From a checkpoint of a small spectrogram flow-matching model: norm groupnorm.
Rows from block 3 of a small spectrogram flow-matching model, named by matrix and row number. Rows with one number belong to one channel. Each number is 500 + 50 x the weight over its row's rms, rounded and kept within 0 to 999. All counts start at 0. Numbers have three digits each.
After each channel's rows are labels from the 100 clips, of 14976 (inputs lightly noised), where the channel reaches its highest value: "top examples" is what is common among them. Only what is clearly more common there than usual is listed. The data: chords played on synthesised instruments.
# convs0: first 3x3 conv (model.mid.0.convs.0.weight, 128x128x3x3, each kernel summed), inputs 0-127
# convs1: second 3x3 conv (model.mid.0.convs.1.weight, 128x128x3x3, transposed, each kernel summed), outputs 0-127

convs0.6:485477488504555488469441458508504435455562428459504569467490458491466443503490494491481457560567468555488471504496494473468540483629538511565419434505500471550521466579509479428540387549473477542417575485526447502459492460518440510496482467479384459473465504535415538363430436440421467447620389439458539521469424549502557522551638507522529522461545504557503564495386464497473479508498
convs1.6:542460441520602570403519538533539495594506500439436470399511558487472546618465478487455445484431448540556523552496520544493518507473482526501513471536598505534496541536535471535538537533525489462556544503419554411484485462478511563454515504445514400553493521407566455579511550526550511584439519575491448490529610440441440467528419562493541542410531428470450396527490602502512522455581
top examples: clipping; text has "clipped"; horn-like

convs0.110:522463575572517459536466478476409555418557482452462465425529579461454480475571530500491491489489481503649667473507414562515546406483545465432479459529492455571502535512536438484427497482477434464482465520508548610472553496431479530508542517488509408448521446530516452519501459527370500542502432465528499492546570491472521468522448406583451479512462516544497506519496547478348485479565
convs1.110:484442422467464430420507521556568535470501484485519468533416454556503529480505523540617569472512494498539485509494586471493530534472568569542359469549533575383489461534454521483468523492414557630499498437519593552459551505630497573461563523516539519506552445510499554494555559497476478460502522520464561495486419530575521489476608491560496479458446517462525567511629427533555532505548
top examples: playing: arpeggio up; clarinet-like

convs0.33:582533409480548540569495519517430437565465437446566443434495566493556585531600440400476525522498500499488471420510556505443520492504469446464504588383496465435522472483517527480606496456533508483521508508522500548507620550415515486583472513420458449476466506466457519454506406470675464521479375494510555513503491520476558491503445485476483527498497449602523539510453508427500417499545
convs1.33:498465434638449449470461406485596470454569424554460479431473520516418480522470478566441490457412492509530524609479430557468484521510461507487456510481466542411533458586507488533440478539477487604497489456521531516451490401565407472554528528549599518462491483440468491417481525546514414470435483506602427496530489431500458512448548428506567470461558566443460525495595434566552510523520
top examples: marimba-like

convs0.115:654462448546514511493509393439525511532431455551522454494495511480396517522526490484491535560441487524592531539437482477437407433455555499461499557593455455485463456432459524450445397548405488527631584557467553473485527476410431528500452558485554521489531499407537453515561581533477490574411433490554469448488514460534446430494487529519497474482501472446526524514437547422492488491580
convs1.115:385525571550544499459523455559514526518503415510542570463497428549561513452490509551567536476432538518447467472505581526454513509479473494516457525496584562431495583609649404489564521447537427497543482537544511547442591493563566472506544588460523490502475518482497592492527589450503611437521516550499509496493429483462572463455508362441519471506477472421412482497517463553520475440489
top examples: electric piano-like

convs0.96:517541403571539521442459488489461541502456569410548512505486455521515513618475537531478482546498502456656572503514595486561571461522579518443444575569504552538521507582471491535514528565446497510476447486433481430469570501454549486480500517476500427466520535424548479540468374454452522449435590465368526517465436484534506505494451518483494531467500558527472489517580604483420447409435
convs1.96:636517475433499507601457472442558514553490523543522466590628486423495543533463512487518588541541471551497472503446487450463612615614523629530512476494539517508452480424475582550548554542475504429555421486494469482456433544476508398522528512543509427577502528475467442479490458549522448502487516549485476460544404473500537509427554439481493564485504541535537410555537537432470543496457
top examples: strummed; clipping; text has "clipped"

convs0.92:542497482533566477488413395490538575476580439500453478530515556578514560441592515555524518431490496512456514512510463542489483453449560455541547480489509577543463467467520495510551546541522445543425495542454410466417479532527468462508512467515532371549414523538525468451584446492462471518597383525591570502510421447543561591561519494480420422531471423507484491492358426469465518539514
convs1.92:503426496452549458515539605413523517525446500478555536461460453425439452530490595521523483590491531486529540432515478449515570450570442494471532405550447471460535511520489551440369527530505476545541535497602444516494496487560505519510529511485404415457444513542483578486492558478466484535516585543466553446436660510427452510469509541492560473516418488410432484417469440436557481432558
top examples: arpeggio; playing: arpeggio down

convs0.95:630512476509539505460475520604473500451584445549623433549517501504477532493538491503492458572476493550377483531488500559471594493424505467509497508460470470510482444488411447526481449568429549536510591603476545467500471514477505481526491499421505480494528478468453470507503463554410503551417358510553556477414500462505448499571377462455465460471463403442484456506406495390479473504535
convs1.95:403520525503547428429502497430519481595444476463432578502449543429394492548482476480462580482457494419562528502456519555476394531547454577473531508539504448460498492563494606452529578424548511450527504412509426553464492523536509493484487468486447386496459496463577524478448457453467552447516508436558488477496597471486493416406480511476513511523533598646438575464534464508535494456556
top examples: strummed; muffled (low-pass)

convs0.98:467468538412547509515496478471539480469455451307473466480497544548396454477448549497504506502473437478476444412483445487484508460486577551452444517548499502480544472496515553498590556478481510518438453596524399416545420459557481519495529482476464435471535502471379505452495420479659432473605487508513534489493548492469602531571562524457496514479398491528491539527536462456489540504580
convs1.98:492491521539453456488395638504412548442517485532571485536390517558554487529523509529433525501437420475459463555534491428453472465509513492675594541442418500538532488459468485443510522512486512527439519488427461493544494492478544549554401471512463527451483496526483496558452469472480464431473461518563481589607454506479551527428451440555514492446608424447480565413576505466508465517439
top examples: vibraphone-like; instrument: marimba-like

convs0.45:584553511441582494425520500474505506508548535536483510442481501482484425539464533407453489573486486472500562610470540534514474507434476581475482400487487528525519516558370473510554571513449493452518549508457400521460480473492491486489551506461538522478550608448481564544461519431461501544442612489539474431549460509458509503465541507343505394525476503339451447530523566483434502467416
convs1.45:485558505584477577482522466525631492436442489455493505489495489432507528484441501412537530537479509466529482530572556534513563467533520527551463449470505463436485500559507396600451548508429528484471559458583385528429383583588484440530492514459456487565380440484496487486442446408467486398540462516429504561526448505571538561500538523516478587470492517469601475551453479445551456475450
top examples: clipping; text has "clipped"

convs0.74:472533520468436441497570527521497478526467476475537474433603461426526526456583425489457500487408512529469524509548489488469707541549607599523553494472496443467485527473581469563491510575478490490446454522476466397440483496441433465508458562512514378549533529542494509515484509491520400499479549516427488444526692506470545508474410478523484467569478491481464507520451519463501461516521
convs1.74:593495576501489486578492456472392538478516528481525449508611525509468468580434405568542458517480516532483583452471537485471345443452523486485498537575507454494496494562440481469531475403472506492479559525508519486567524598492502451539555478508525590559508465446590490557475571574468391465453486546584548541474413561513422438531474556545555409401482528563535498512578496476486520496495
top examples: block; square lead

convs0.104:530494578543524501497495612560460434469459502501536607497517435612543533561522502626527506511501498512362464492428541483494514551541533473479457487487554523486471519454550521497556352493457489516501510555465560428449615528585507500509520586473496553541450472526603452498480524486591474361407458466455486461476526481554501500487498606462469488457491440524546549489508508510460450432413
convs1.104:452459439515531499512606474501563533587410508542577473520513526525525516419438410513553560495574470490656574494526529555542484478515485560544521452506432480540541435503463442478546559551468536545467599543537522506428435468479623507472448456513523512509472449521503532458569502546429480554563466433457502572554453439499506503417532455561488521593426539525416437519565540400533556537541
top examples: square lead

convs0.81:523519538539488523501505425450545489470455478522497447428404401514540544539513469494482449519514530621523580486522602489506439456486572552461546485462525530519554520484479455545614483436473503440481511429559548548609376450422473520464456513549524534502519517438471550377467605463489442540473426516494513512543459509501542521457594441444473449511481435346538537518416472521511565531457
convs1.81:530590547550532526491583461554464470502607482537563633489477563509462523459439391559522522434454535441480417522476463465460545445547458422610477486483521438538447416544528433531489574427524503554437538551490431492448598552605531489502522477500500527561490523533540567546558526473533484511499522547490542533515482429543594516503523489460579467449467577401428434487539512419529459468554
top examples: string section-like

convs0.11:510559485446474491516498380455517467471500486476569425477505481523525545414524526402541530463484494406594568440553605494578523545567607538552573563485523470487446538514420419454580538518509536447501507549438478466453403499498482400500482471503505587402498515471540583478539471511609498588567554505556494429572486519459526483516473443467501542562454594451540533522547540479486544524571
convs1.11:520467531586516448490463565491553487564497491564422530476477483567448487528505569463436477389489432567477463514487432556511502422460467442502459534454454464552459429594582457478431458468566365474420525534581441535508564450455471540505450421524526364506557535508419438521474514527443547544445504538499474526487504436540553529474505517507481524395485442512444415529395455499485420450439
top examples: marimba-like

convs0.105:491474534426520485512492518432515521485568456441467391509474604457450496540554477558512512515448551489615525492474459557499521525626486512455503550553536510491626576509453504515449537597522529484508398521530502593548483497559487484487544512504538429509445491544491531518521638478577512517474494473400474444469508501573474534437524587530556601455548368572461462421475560461513512430446
convs1.105:476570474464542495467555407538510448512497525525523568480433476545553546499532457534503630523642408511459491506445509464526502481477535539502455445409542471539464509406430482517481433460445458567592568542447544511465479514453490541434539532489495538411619470445444452469445451555405466509474452534532543534520418474399568514433534449418507538495423545442446513589445563461498480513532
top examples: block

convs0.24:434511483605514470513452575543487596512509456504405498495442438585507492500530464455525506442462422432489528449569475472514570471410503474507419619466485535491455493458498487478444553465494491529481447443503439467480389572544565502448449559535477537465511507553491500485561510505587545507646525465482480518503486522492527523435476584562485624507528525628554592562497444599530564551530
convs1.24:559414397503490529496389534492516474558541601454596421508435564614515569466497503495443503506575441500541579447507457495489503381544477445517600518446470496465499497485490575461548595582501435568533493558499546439506605519479522589489485441479482545468520432517518474545518458508499578519467505506424481499566518480554527563510559451548463615521450420492468544480487524401434488522532
top examples: electric piano-like

convs0.58:501516473477503549439609435473534482546457525507568458539364458496510521482443571432484509587468484464466462515384439573511552509479514515493517603493557430495534448431491496528450486383469538475537505575613597449566574479493544469555530515475473539549506469551483512450543453533472487465481474529589464494494479421473540461518469495472518507443470481437481430519385619458466496401615
convs1.58:491461636499466482521434360430539477421578441522580524564553470488454534530472513491495521466580540457511416543540537547500517481403470441516620502499432479488525532508563573515514416547588508516467484433467381546482532498486447508468422503565564453505414542529473460558425535472485455480448447384463497507421488459507478511470536512466471435567474548467509459411522487536505551398516
top examples: arpeggio; mains hum

convs0.9:479451530470567479564509472500548537502467415390481416465509487513343486466443502423474487541455503526506398610462544487488509470523500509528458491582460531489544492524508563592556445451527403435595476501499427533427452531532390446499531489499472386474547503557471503507485562476538417482472385494469467503478536494542515501451556604482549640485428504522484442486510534475474516579530
convs1.9:491473470522405435502464493503547430531530464511496433544464526504517537501593516532555505479478506497429412492510437525518485483542526459591528484441544542629535476528478419448472527486501476507416492490505545434614399437458662574505523426514538622486491514408544495405515532448559502516505512568377449530570405552478504505539507442522533472429527524462472527516517510431541448428459
top examples: text has "noise"; marimba-like

convs0.101:497521428574490526463478497444440500596484429540593441512426513564474535581477479469518492505443484496516543458564496488520547561545534625446435475510487512474479504556498467426435577533482525510493569517416346456468559469558558410530588527502488440491503511470457474493476554484548507502549478465416500507574466468436449461442534461515482457480549448634498555546504625385580466516480
convs1.101:410505518430521477576524471481513506416510501489461449528533458431443407422620535484534457461573488477544491474510545569455589498530470507535545468504544562490489497466518570524572406494459487591505547587588556523416468518435579407541538563423564443516520502545553552466516499588504559575440534500485479491447532451468500500469491569501505636478538569518445415512476507544417571421500
top examples: strummed; marimba-like

convs0.17:509520539537560451446445478528495471542507537481435567433493518580497510515435506523430439547549451490490502394497562526462520502481538360540486472448450476552517451508536454593529372463387516628500479532493566484509484456430535490530502459506529589586489565447498529476516569547477531496500524463526550471474493495437472524509472515491546527503521491444556481642427479469565543668602
convs1.17:547549491597584403581494432498534527533436490502635594493480512455449550524524527460623482426504512445550525568514455436515570551555551557535490550537553572583558412546496562543529535531506499416480493487503461556506470463472566539502518482544580478454494539552482531503581419428455517471438509477561448469443489492481524498482591587487431539558452453499476454483541431419405457453487
top examples: string section-like; text has "clipped"

convs0.99:492536489563480472493440376501517358552568536386417429530415521497540504471485497497458538481602543523560559470515535507512428479490444641470427467490465477554456442509531499523522452530526406530489548614507533534473477504474533441409528532432469418571544515521505579511421553473491470589461423521562434475512445540464498483428580547501470467516503516467478526434599482493487562527463
convs1.99:582442478442504564483471545543542548576492443589580603547563567554526543543509521506516532485506546478483470517509496477515531513564542465488521529533486560484459439439555486606462503591519435464611519507438566508438463565558554577556552539442526574439460470485590544462582480457559558543468504384453533495548449461460572441507491412506518490465443468411589441583483476457489445433484
top examples: strummed; marimba-like

convs0.123:532491385422493471469453473511470514557504510608527480551522554525489536526542522395464454519507541461548460475540513545443490562454461595527494500483488519532623450487507454489534469542472510479405573543564534495359496529499442433480490451480463475505551490499465501465467452519438561532515499412455408495441406531482465504612453567563561514545493587585525457417574494415561552470388
convs1.123:509494548549564496540556520507525485482485471413454500542468479541496462597498513515539554602529482526509463436538570429510542474499506576462508489401528405477454551483394514455519599513414606521629472500566594399513533554482551523452469556497552473482422566448509501534531541516448533416497477571516567510548457398510518576458508522491396555513451440494461509551497492439398437483558
top examples: marimba-like

convs0.125:461515545411509518493509614493452501494427517560360543493585469538507382533487458537514446496501487601540576523464529480475536500512407583369491535519552527456528515525589527395503529494454498425468500527532507585386524524546529467523560496445447435514466552528481491493503663532502509532493612456500517512577500527385527486532498495523540504478605527511460466544443484485515479460506
convs1.125:495525494583376497427484371511550467483562560510427534472457492564484533429499539467423493539493505417483444403478508487481485515528550424589417511395426528414558518421487507612451518554529490560454480417525481437561448487558510498523467539493502456447547437462455521526480457494470432511542419498444478496515475540574531472589556556482446413518394455486531501487576536423500482448460
top examples: organ-like

convs0.29:430516519532597487462444479561508494475575471505575568483515504575465449456493544483431491538527486529524533533547518543516469502556547515603551457465521520511494411603521497516638474515518502515430418508515370517433492417424485472486483533495542436496449524471466510493492389483597491504416518542548476475490429590502574526502473502364444536463498461522495427512451539557462460348566
convs1.29:599457474486372583413489576452604503566415519478466477501494521467498536517385568462551519527433503537482481507436546512594496540419528493438507478538529489574573472451482535615481520534484537456505591559439473439488514554522582473500523349461554480532510553445503472565583523522452527486500435498519596497500459492478487576528471581617518536497523538482569477568516445516537521501495
top examples: block; square lead

convs0.69:519477407566442547461481516484504404476476520514486574520575574464515658485509563460445521415522507393449532587536486442506465542562412583532473559548465536542528496504450502514492564490455531555531438506474445387552490528446498513431427481515536439549543494463473543469459519502483458572435475479460534556539443562522545580493392531493467441518505534399542528624588498484549528524454
convs1.69:417495483427580487530567485472496454494472550544546471430430456425469377512581555547524502434433514558467377471438463479518517499484607464533545417457513455373451484540458418448464536500510503459555565512511554550420561453521546447484493531455457422470484453563566496461509589517542495501535573449555506419507529417505547499521598495582503456515531498504408486453458436471568478464537
top examples: saw pad

convs0.27:440497374502489524556460528449512475568579543533438527518397529486571479402484575514491529480573477479482510535508511483511411530464520443566515517436534519531486529553481503530527592491512522528557484481442529531520497489554471484437473486522540525498493501544483565465552545421538472519524527502461529492603428539396507537566631474485494538488504500236501522507553488431533447580514
convs1.27:520502462552465479473501494415402594482452534520489519537489475487504462538451581409569592491528402434519463511388520532461376489446473461522398519527513449477459540526504392450569501413447453521499515425564395557523455481553554463479416425481493492501535458504568480424513435485463464479480457534517423526482401488577522541464530522395584445540520519455457474491569452506476497460429
top examples: text has "noise"; horn-like

convs0.119:428494427465532491516516547513469420468471368589469451455575549477492489450520531389579429540451514481581387440543563536507510483516503594523524468506522539497511469596439460514458412470602498476527589474498545478481495499483481500512534438508519496405399498420459476470544486542592492570537506508556483534506412472528453474498570530409473518461480527474488427462478491459584428498640
convs1.119:461407460476449485484485468461565442409547578570485492494450453537519497464493541555399536515563507458506554499503571467445505445571549522524397546623470517500513446453565466549529593519528465485453501534535488506526508467589439471527395536468426510524559438444490442504464454458499496516470506528386419452588444513538477478552384528483516485424520493499476607503505574497515465613386
top examples: text has "noise"; marimba-like

convs0.117:505520462482442504465444656478480535572448515491427439463447449480481522478522463517514478538580571478367579471584465523511550504462569570535404533515558520505467405499538502541600531505537490517468461586553489519474552516526509492514580549501498547462557510468484559342502449428528459535540468439535480492427426468506505486478605521480435516502489402509522531449480408401568519559498
convs1.117:597454454470523481541602432504464495603528582511544568553532543559489591519440496511580359509451437537518506461410528529518484491562439506525531514488455429459420456470558494486462488554357426432543463592474552427545508529491526497455524436544495461586460510576522533516483463537502572499457421550437528546559487453480581505435518460497543572511393514475441434528466537490499471522483
top examples: vibraphone-like; instrument: electric piano-like

convs0.30:469502416452510543475472457500624586415489401535470469515424468472437581507546514475528532517578494505458448536467494571496473487454363433513502480465477555486493528487488482561475408457490489541524481560507477553433514427437515503538440506624556493469540464486465511546488433473443493504486506549508509501533562461504651612600596542529468584585562558459532567500419515565519493489481
convs1.30:529489436567609451600511545530499440460543612495534457529520491631496453425452521460445405491551583483501515466542545502511480544430518472500549470462577528493554543424443511526486426487430505538470446530500472530569559511418538506557479468494544496527556538530511471486462470510517572457490537589438512480445590545471373575421534505481545564529428430595445453545506508404443428512472
top examples: white noise; text has "piano"

convs0.50:624505481504500477530437569565557568455540654472540464445475521456523570516547488536567511512487527517361513462467506560459597538545529417504425483527439503565518525459512454513504461467559434490521557535481488512456511500601546536523478485525558396505525491514540553465535495467572535543491433484498453549389480472511532511444535600408407372482465554554536474572509430502545496468552
convs1.50:492539490536482533586385495492472502546444464493532549544525520526465556518539469458547494427479464517603575540534477452411453518521557528533466515491493540506586532511459553462490578507496508613545555468608523439566555446602494585578561512511458630470490474480530549449489502488522415603438510475497475428499516589593514489619466430501482485582478509511495552429579439455427536478488
top examples: playing: strummed; clarinet-like

convs0.31:497510528567491479444472478481510475455483438438562529520493524491555487480454494606532480517443480439546418366485504470458536516418511631494626551481514422463462442503524458501513526515574521513534492493557610322523555549410566547501588493524516581476618519558468489500446512520585507539540487486555519487428506511443454525459510371508460450472489514479486506594494472474468469469475
convs1.31:567516490550446542491483415446464498483636544446420560451427627505546549441544522412492489507524525513397456516479509548557489517489499506576395463458527562491568529443579514519483573488520528574496406537418514516511485565512431460483456556469471473571484436465416562504583462501507390558485428488525461510480442505575444480618468562498487536547538448493538533432508546488545571474507
top examples: arpeggio; playing: arpeggio down

convs0.83:401531508491477504455518471625522537530467431434513427534613422467486444501585540489540495503499473626533439504487565418555533487555592595491553474523481466529455448528561531446554504527437517466571484569385545461551519508474634420541540445541488425535419507482453504505525494478419451496461508539607503548552461501468495477535573532570557516538458552435585461507514526538475496498521
convs1.83:573442533465502492557513561440455460512543572491541536524405432457449542542420432583468458430483450477467487409514567467466487550456528474549515515565551419467500532586432423468558581524502509537458484527554429468501492611453548466478471560452445481484540517470436557546533474568449551546574530442474590431416581412465497496491539461495442448568503487482410522425538556431438519518420
top examples: arpeggio; playing: arpeggio up

convs0.127:500503561387517543502478513606438567489477493399445518549495549454492499503442436550501490539523502562578539481457501468493482491509457390441449498480504459453513463544524439467463417530447481479529525470527546645577662508529471475508611536491496482516458482524533540513515446500422461527482474418390527524421580509445469499497448473479576606503514440538442436376462551484539501539484
convs1.127:513529481428454526471482362432571506600531475510558453486500461519483531430520485470458499445508443468520556453418523500536495429490542581478473431395486513427560508456507458442534584513562478581457499491530488533521461465505390505438515588524478536456569521454473492380563586475490544517474560556514406455534443499432451469502480460458513509554552524485485627611610500478510449535571
top examples: strummed; text has "noise"

convs0.82:472487603482498470467500558491498546525509511507512520536453440433496520430471509425509510529453515600422466597533488553494450531442516530535507424479489484527482516513677494540552513504444532484562544514489541496516499450604513470502590431461526420513549479510506556508467446506404417515534536485583481457568452456431461399516463468519492473465510421311493434466431573503396486463466
convs1.82:510535558444468599477514537556403502429504572529502590532526544462551470607555492545450495512492417447536484444488473466536477575479489562496508444492590421547508515546439529448469356454445537452560474493423461521505540509508465487428508545570606390586525500532497562581533504597474417413457477513481450507450477564456474549483478528496443450487559552405498455491448444422491472495502
top examples: arpeggio; marimba-like

convs0.85:505531515494504451470514519310479604471475487457503516447474472465448480486512473480419451477488496447528464532445420492417500423570517453491483534496500460485451492526601457496496410467546494495589558509495612471565415461508495429550509460519509470531525540497427462447517484584492573477512543535523532548490678529489544511402570556588579463501454455494419540475504566590462506457487
convs1.85:417562506484447608472586496514398463459486441490502498502478524569530605578545442574623527484539492511493541463408467578471499492554457573587557426436450509439491507465412496544433465512478432537430431458484554546457516537476459441498520544489466481406468437475492375536554474526448519510537423486462559450464456453464541457545505470467446544440557567551626511502499469541481502530503
top examples: clipping; text has "clipped"; mains hum

convs0.67:500468396501500535520502527452494414633515543501449509519556481550417473485507383511462537492462421551529538502426467496495474508539417420473503582450484564473492510533496434549494586522549488538441496469434568516550549464431480434493450453489477378535448500535555483494511505465502528522489523464397511552527412506489406484576527491528518568467558506670493481550538534450646551508539
convs1.67:522452500446587492526518585515445558447567534507630448548575528543579534546531486560453483445591556515464453479457478483469523642517571538547598492548545505511491501446421447465510432513469537410439482514497474521466443579511475482518509462517426521448518469559482454529430413529550526450525515528496511447471608499518585508507493589518509443532562419527513523415529525536439356450521
top examples: marimba-like; mains hum

convs0.79:515520547502525482520521417486527538560499457565487571480532531438504369465446340518363502508523524539561529498573515550437525406497501497574455475468518515525492538516542479495511394592512434434529558482438647483607547512475531554471451494495460562436505508455490553476538448472527442528506385459521411471459481489424457531426402463501490544539510536493486501479448511488414539478470
convs1.79:532525456472488476433479560472414458488430362436428497496465513519550605529557445495540460478482497510499429570388538470513597498440498532464534496550527539578497454470523520473450405486474497554463435482494465605590449534524450563448490468540542525537491539538536470421400542467459556528446513473580440469545602524533529419514492403420544473506405516443438497547526517458567444483557
top examples: vibraphone-like

convs0.84:551511531566465507491495387527525505483479501514527492508489485530585486464524445479500434624491516500455596583488540476501514437528584541483498500393446396505489479493544449448442436511485432447447494482543405545445483409480532489435525474516439414425570529516497496496465482520473498505477575485492515559484706468396479539568457490488486561528420485546525455505413588482532416435485
convs1.84:477471546448503478486446459420560446503533481413411453396444614478390477542486521496423422460440427460478392443500504459426524406477417564568437529453469481487519424444457518542541496487480420456489495477456603444534470473510432566462424504527573522529445485558425464465554497462492516415512465442483449539547407503533533497455566482553474475433483526448494492488451534505529579581542
top examples: playing: arpeggio up; harpsichord-like

convs0.61:472527509443498492516465498469470478373432476461409534474476523410509489584499475505494476582570476567532495476440527463525507556577397499475483488468514489504491528518511571600508514454422494509466458612566468668500577503568518431576559500471489519492484512495553552491466435561519510503451526429388551489484503441516557523533468522543471438471334519456534599459497396535541518521489
convs1.61:521544333532437501576549454528445420543502549451579562489397557623498572546583362446531455459493473496610492482476498427474523466518621490603546504508517378510494475478475472482541546505525500572497589515456456474558514494478489487487541520462513448476552493476484530442485509444496502506522566581422506545542408503453493442484529582473506501446504461503461566510578507520488464452499
top examples: vibraphone-like; instrument: marimba-like

convs0.93:501523523446563528429521525457531523499479489506522403506603516549476485457635527529524481476488454487489431529489388495502689482447476552494537511546498512452492476435477457470397457660487471493500448474533482574499514562455534455538589525484507492481475493424490536515531475557474528553525438492447553489558532467523512567580402546444448484466541491673468465509484445450558523476487
convs1.93:541510543487500560549482519605449486450510486539566516504555520513551416537505515604522533482547597580535534520546513478538472469490543545454566502482391487590468415443477501462457450474493588494515564550464537468462604515558502512510566572452560525473534478490466629569443558522506496518465488528539552546433540447430489427507479567648423498476437516625527554542541549563526521533558
top examples: block; square lead

convs0.113:469481367553449431495478442542506589494506401498468511519530493498466570453410442493521468532529536439536553450528512467547415461529543589493612480531512502492548509565485507474599536440492454437497472560494531470466469496434490505481613532514429545395484465557474496482500442429590492483483551480533509455516565448489472530540488436652561539477428422501431492439493580473388472457443
convs1.113:596504518403439554488455423456550520492511542504501497618647526497553469456460542528521521512533529537523520486460491402528480498471503488505473428489454587455454521548480503401570405532455535454579489525497477446482477538456486400541524436506529575614580519449559511446554501664476409440471503478574559472429463485492504454533441515500543421445522485463562471531507561485495502570508
top examples: arpeggio; playing: arpeggio up; text has "piano"

convs0.14:406496406515450499468517569449518499538443513551375395461519463511536449493493506436535556457507475516507555567645435546511546500493569548473526545440567469499520560437544505547538570516470496532587541511447473549493488537514427548526497520524526356463561490514460505502449535527518497478538473489355449500515419478436504436478598501462500535450553431479454564585568526517496441554399
convs1.14:550515549548648476478419507482485521474509421477475511535452479447490516420438475415519428521472467528505420492451568495568532549498495461475484513536430609475440397425462584428456429496637534481377482555487534503531470464429505528454453469548469467512465505539497488488525411482524618542469514500502552498503545437555538508442512463566513487484502504553484429427391519497532620551460
top examples: block; harpsichord-like

convs0.68:485491493450512499645505563490501565476482482377496525494542426544413504434475465544463507438456501576508508617483459533490412588567492502545516481554485487495519453582496521531452437494561438535604466402452495462492520543474416453493487512565493497513525453630478551456508568452526415457488494465410408481431519508419500489443467474494536603501543474418445394470506528523504459548447
convs1.68:539439476540494538410484397539568445533489540495469474442448432487518511399461515522540574528479448491418495407434525440466528416457472541470459465438527508516513428410456486546509568474481425536337468566478503572497541477542435460449492561433587585524528486487485459544506531531436540486594480509465466481592539428613543522464585522495517485477436456513539474511483510482542563592568
top examples: string section-like

convs0.36:594472466529449495485497520474506599444549500560492473511441491516473546495515523451443517589442505472409494549478485512498475422429524488531530472482538518543471527520560596533580382462510521505505531552565569537513483492510512425397420439550472498476549476435463456534467487494463470622517454548482506494480496557472547528539517453412470488619637479392470490434382467505424409409453
convs1.36:465532452453477466524437447428533480528488474539535590520461496435488518501386501450503509531433532499511472507482616558480448535481452429466534451539453510471473481474412484480454457430422464480542520520472416518432573547544474491615554576482470455458496604493396449415493440436430564461392521484447552524463501429414352498526540504454481502506428488508600502511509459556528559438491
top examples: white noise; pink noise

convs0.57:596527545526455452433460581518523643478542552561489506473475436362538518415574492501445480407467516514506476471544555522474431453519486535446595479457581492597469431427487444459542515555534531535480481549441476540445460504554531498522523560431481546533558468505466592482502519425484455506463545475479509454486519469537523490372466466461449474518452563496479506485396403476386452511419
convs1.57:489474483467543521531528549474413464487536452464557554562499521574495554510456544510523501622485513505478562566568539487429545505465578516566500505600464479449527468511524481506392410505411551540565517524531504556538424501450442534506558443546514462439559524560462410428417439432442529523528448490538573524525588573455492452488529549492466498500452501446496483502574569504566680426563
top examples: organ-like

convs0.94:492511466409511507628481683485465432450387469525573440553498513493481444535515511444453467432473588547476546462471496442480583504498592510543419474547459455522453457526592445549534571524485500486448463528478451539596541433499472461535507402491524483540479506560500547531503479451520527420562537465497550516410527491360526489434488471451490549545562584544480508490560522535506503477568
convs1.94:493472587619548489457520569422468606536518541584415536476560471547575613519527441586503468479466542490592492530482540538498489453495477545543601492429485478443545477559506482460420510383497437466485525491551528489475456461432449489523529568451516490508423434507516406599475483457489500547516546496539443441458576543528483490577529532449526448505512533380552570447402557482458482528521
top examples: organ-like

convs0.56:537453443585443516528569446498479468451543469467496608537596605405484457542509442518495481458524495533584532514563434494506414493505480489566585545471523518542520563574424514445557538532591525497488511509593470505547546571495525471573446469465511517515408424447548535470521437493482501538496442511498491496446411458456506485567506499472524542560530487320515497562565361498546432474511
convs1.56:466512475433474476471476445434455450544537568514525421523498478525365567510517489441542512464539531510510461431422521508500497454516433462486405397443466463443476405534425451534542511416443497634497542480503474511527398479475409434484519511528440539481526456570519541491516540513476361477463464354488515542512534482586552495465509520589481457428520585568478509453509510538419558481534
top examples: square lead